Weights of a small contrastive audio-text model: text encoder activation swiglu, batches of 256.
Rows from block 3 of the audio encoder of a small contrastive audio-text model, named by matrix and row number. Rows with one number belong to one channel. Each number is 500 + 25 x the weight over its row's rms, rounded and kept within 0 to 999. All counts start at 0. Numbers have three digits each.
After each channel's rows are labels from the 100 clips, of 14848, where the channel reaches its highest value: "responds to" is what is common among them. Only what is clearly more common there than usual is listed. The data: simulated sounds of rotating machines with and without faults.
# convs0: first 3x3 conv (encoder.blocks.3.convs.0.weight, 64x64x3x3, standardized in use, each kernel summed), inputs 0-63
# convs1: second 3x3 conv (encoder.blocks.3.convs.1.weight, 64x64x3x3, standardized in use, transposed, each kernel summed), outputs 0-63

convs0.57:467498511502513514523495461506514515460457473492509485463529496452485487521538492468472459483510529501514536537514474505510494503468485475527465454509480471490527498563500466481492518500455498
convs1.57:478500482439522557514490452500488528502478507488501503487459495449458489498528524521516501503502491513447542518490503498499503533478518488549483519500511491486534501570511478496498500471526498
responds to: clipping; text has "clipped"; electric motor

convs0.32:525521516521492512508511467517478515480524490525491489521519517450513504485421476493487506535491530481507477505480503471514520535498489548507466504508458480510473527414495493515515505505507529
convs1.32:489470462537546497477517472535483480543523515546509531447512507485507497489554511497474487478521485522517489514540491524508491447483492488449485554497529484503474507485509507519503488521493522
responds to: piston engine; speed: slow

convs0.38:524533482491498487499476492527514494525532528532533509508499508439504493512460474504485505501509532487475506553508510519518493450518469477514462501511461500477449517455497503465560496512506537
convs1.38:508524500530510496520507569502461471496508537519491511467559503479528512513507515500503489500507534492511492515559425512480545482495505500474465514498494545502489484503494515519530505463467516
responds to: clipping; text has "clipped"; piston engine

convs0.40:495503469423511433480517550476540500513506486538508533520518514493478538501459500499495497522506507528433498516505506511518502476527501507489503532491492489510491514449490486474529499486482529
convs1.40:509511460497462540495524468479529513487476477465490498484485531468457493501509474533515503510475464515501552530476518505471461480483538470493488542475495520518521550510519532543514512504474488
responds to: piston engine; speed: slow

convs0.9:556488498489508484496487522512481519443530487522517523509521507489524561499490459528445515437521537485509498545527492491500503498480469500523506516483484454485477489488499524491485486537527489
convs1.9:497489476520517504490528479516464456509502479533564436522569497483496519488499498497503507521488544477518473543551526476528486481491500500487493541493475510506476515488510488488475522473492521
responds to: clipping; text has "clipped"; electric motor

convs0.25:562522531495501502513495530527463500510497508506500512549505504492508499502472488520452494510505502498499505532503486512507535503515443535493519518493495382502464495490512509519488487514503500
convs1.25:508494461482552500480511488529453472530510492531564490517523483466527506481519513509468497490500552499533463527549499501504488472503464522465495535468506470490488502493472467491485528483502517
responds to: conveyor

convs0.15:529497512481538501462535497483508525502509485533503522496509536532500509518501495477507466484531501515505510505531493469533526472533454508462470465502483436501497540494464478504518430505510530
convs1.15:519514554503469478492443532515555505506506500473462499506475474552459497510487525508497520519499479503510516517474493499500486509526533476494489470497483552514507473480467549547497493540490484
responds to: clipping; text has "clipped"; turbine

convs0.31:517503464505517502431485525487513523483551495533525493508506527489507506504482497500497443512522517491494485502521424490532510472468495504471483488519512489460508531455506514440514507522504529
convs1.31:455517507541530492527522485514470525511531490530493502483498480487447497481555488488499488475519514526513530520490494494512490493444544465511482526495515504513522464542473535499476508446466515
responds to: slowing down; piston engine

convs0.13:476505458464522514493497501472463540515513518541530491501528525468512547513446506503479509488523518496493467481525494504515463505513509523455485493500474512468474518508481507428454517466509504
convs1.13:538525522490516516509518503490498464497525451577480522522553461491496487501506491504488483526502533508485490502508507464487448486498514493514500497497530538523458454472512504444527498483477497
responds to: clipping; text has "clipped"; piston engine

convs0.42:548529519484533452539524506530496500491500501512525506522531521462522522531459519477498483504533511501499431466529483535515490503478478496429506497515503482481490519518493516459499497531509514
convs1.42:529511476485480479453438492473546450539444493493495524493520503506538515495476517493499487493493484522514467482500483503501475465487504471460458511502501520491450511477487492472470500549486498
responds to: electric motor

convs0.0:516483491451494476434493526484484510472531487566499513491529515477507513513479460504459499516552516540474494526513478487530508463498490533493489514489499504455466523486498498485488478486545518
convs1.0:530473512450479470565488516515536508489490515507496500524502487493537466453454526468504539527503530464480465456486469504489481493525503499494471509482481491539481485514462503493499509483543486
responds to: speed: slow; clipping; text has "clipped"; conveyor

convs0.27:553507537461505476547550496525489491487498535519507491534500520495496482515496494508503493476529525497468515508522502511523512431511456490459545479504493463510457515472508515508529501546495520
convs1.27:540499456504460527482487524487506504481505552463496491501516543492508503499527498480525532496477480527470518506524462497486543518518535505509480524495522538451490544505512458487513491527459454
responds to: speeding up; compressor

convs0.10:517527539492532508501509462512490493500496513522515485510505529474482503512488504506488499523545505419510498486521502496536521449504437486476480443529496479462458530497526513503522488509484531
convs1.10:538510480501514477446461563467494474527492476489513458482525494517539512508468513487519464490500531508485470495516528537516521520484496564495493485517462540463490496478515503476506499515468507
responds to: speeding up; turbine

convs0.29:506536520383525442526535490510508495465446532522512495522516504493475501499500503490485506500524513504453522516503491521518517464513494492492517489499488493509483523492493495526525501507471518
convs1.29:528498480456491567484515486461524489472459499437473489509474522469497500514514464534505515502513456502466529513499480518472510499510496483489468543493499491480507537499519502514509497568489487
responds to: squeal; speeding up

convs0.1:505516508465521487519494482509492500519521495532524506518514540440497501520472501519467490509518481451489489515527493507527523522482460490479433463534487508456469544491533538489528521485480528
convs1.1:514520561493520469513508544502537485493495510509466442471487491488573527496488529517478480476494512503510478475519472516486479476505478533464481478504509527515482462489502512523489465550494478
responds to: speed: slow; piston engine

convs0.3:560520543495510487562526468516491501493517485511502478495496508488491515500514502507491433509518484472491515504512427510515507444452492462471484458512502499534483512516509509536510514506500512
convs1.3:465502519543542466446495521514514509507488510486513493439478515513524501490495488499492507499496504484502500470530502474495489533449467565512503492537517484443501514500539497507526488506440505
responds to: speeding up; compressor

convs0.35:471494490430505471429505523473521543500516487506475482500514495520531496517470490477515465489502507529479475493510455491512492509471522519473529515473471506512553492453466481482485468491517500
convs1.35:484494505504510505530490510513467529485534505506507498497471482559535467504511487447448506530500504499491496504465502491510498514527420517510554462498496432511525480506474481497504500506525503
responds to: slowing down; gearbox

convs0.2:528522499467511465469506464504499513497534505508514502513497513492497493510486520500498493495530494499436493493512495515519519401512511466400500484499507497504494515462491525487517503517504521
convs1.2:502490505486520538513524516490473566470529502450482503527479490492479488486537471500533499510505501515463533498485500495505503553521522521568538475516489501463556495527502487491499503534488521
responds to: speeding up; turbine

convs0.21:550534523488532457539514504524492502498500500514525504521530516461523523530457517472497493503529499496502428467529486533513489507483486496422497500511500486474489517521494512460497493539507512
convs1.21:533490481497477479441444493477551449531444480491495503492524506511534522501467516500490492487491485499522457485507510511486491466494499473457466512506499513498450515467494498491497500557487483
responds to: electric motor; squeal

convs0.33:545519524474506493491520448497505524510533500517511486513494507459502491505482496488508478490519508481458503515516461527521509398496486466424480491499491494534503513490503515500519490528506520
convs1.33:513500496540487480501473559498483541496530503447488502530513495527490494499500485467510498507503512512495483468499502497494501570516522537545559446500487494436535507483471492495513502495495494
responds to: speeding up; gearbox

convs0.5:529534522453526453501514523507502502480479469524491476509529508499492410516479501488479481415522494492474516504517523516520526513531515497516530505492447497495497514496493485497509503487484519
convs1.5:472496503513427529517496488469487478482482505493473513499510546519481546533462451520527514450483456492490510493475473515470510516530487460489530483512517518513497526491545473486494479494511472
responds to: electric motor; gearbox

convs0.39:508516520491525481489504494493518515513519455522526509508509512483484386505491518490482480379514498507478508506507503519517512499518507494508505505512483493497505510509508493522512505510505512
convs1.39:484516510490472498498494469491485491463512468525501488552505498494475603507466498532499510409489509464507504503500501483529517495535480507505526460501511508502520491488510482496518487504518512
responds to: speeding up; gearbox

convs0.19:498487528473499504494506511478507529509534485549504479539524499490494493501511482520469495518523492509437565560506494482516512449500484514540512494491480492505502496409507507518497492477505510
convs1.19:515489502507487476480508502512515433512477504505516501509574508527518487455445509491503504512485513494519439488544499494506507470518505502461488498511479515528449523427501493497508502517512512
responds to: speed: slow; squeal; conveyor

convs0.20:501494497462545500474504469512488534501503534519522490497542531458486507513483469485465478500515505453476520513517505455539492507514473535549464456507481479509505540462501534524531499488506532
convs1.20:487503519521495474498516497508526468514470503522509499460501513498512499529487472517523515496462483469555494518495506499500511424503516484419488494508503535533480491468510487514550486553516478
responds to: clipping; text has "clipped"; piston engine

convs0.47:537508514484532500438514503504470510493488476497531507524526541530464507508502468456489493507535505498505522523522491467539530451510448493469520471516492517485478549508499485496495454524504533
convs1.47:509519512478511486529477520496494480497509496511509505517515453521443478501498534485532523531470537487517481536489484518488461461518544472487491496495450551528492460495441531509505524497524517
responds to: speed: slow; rattle; compressor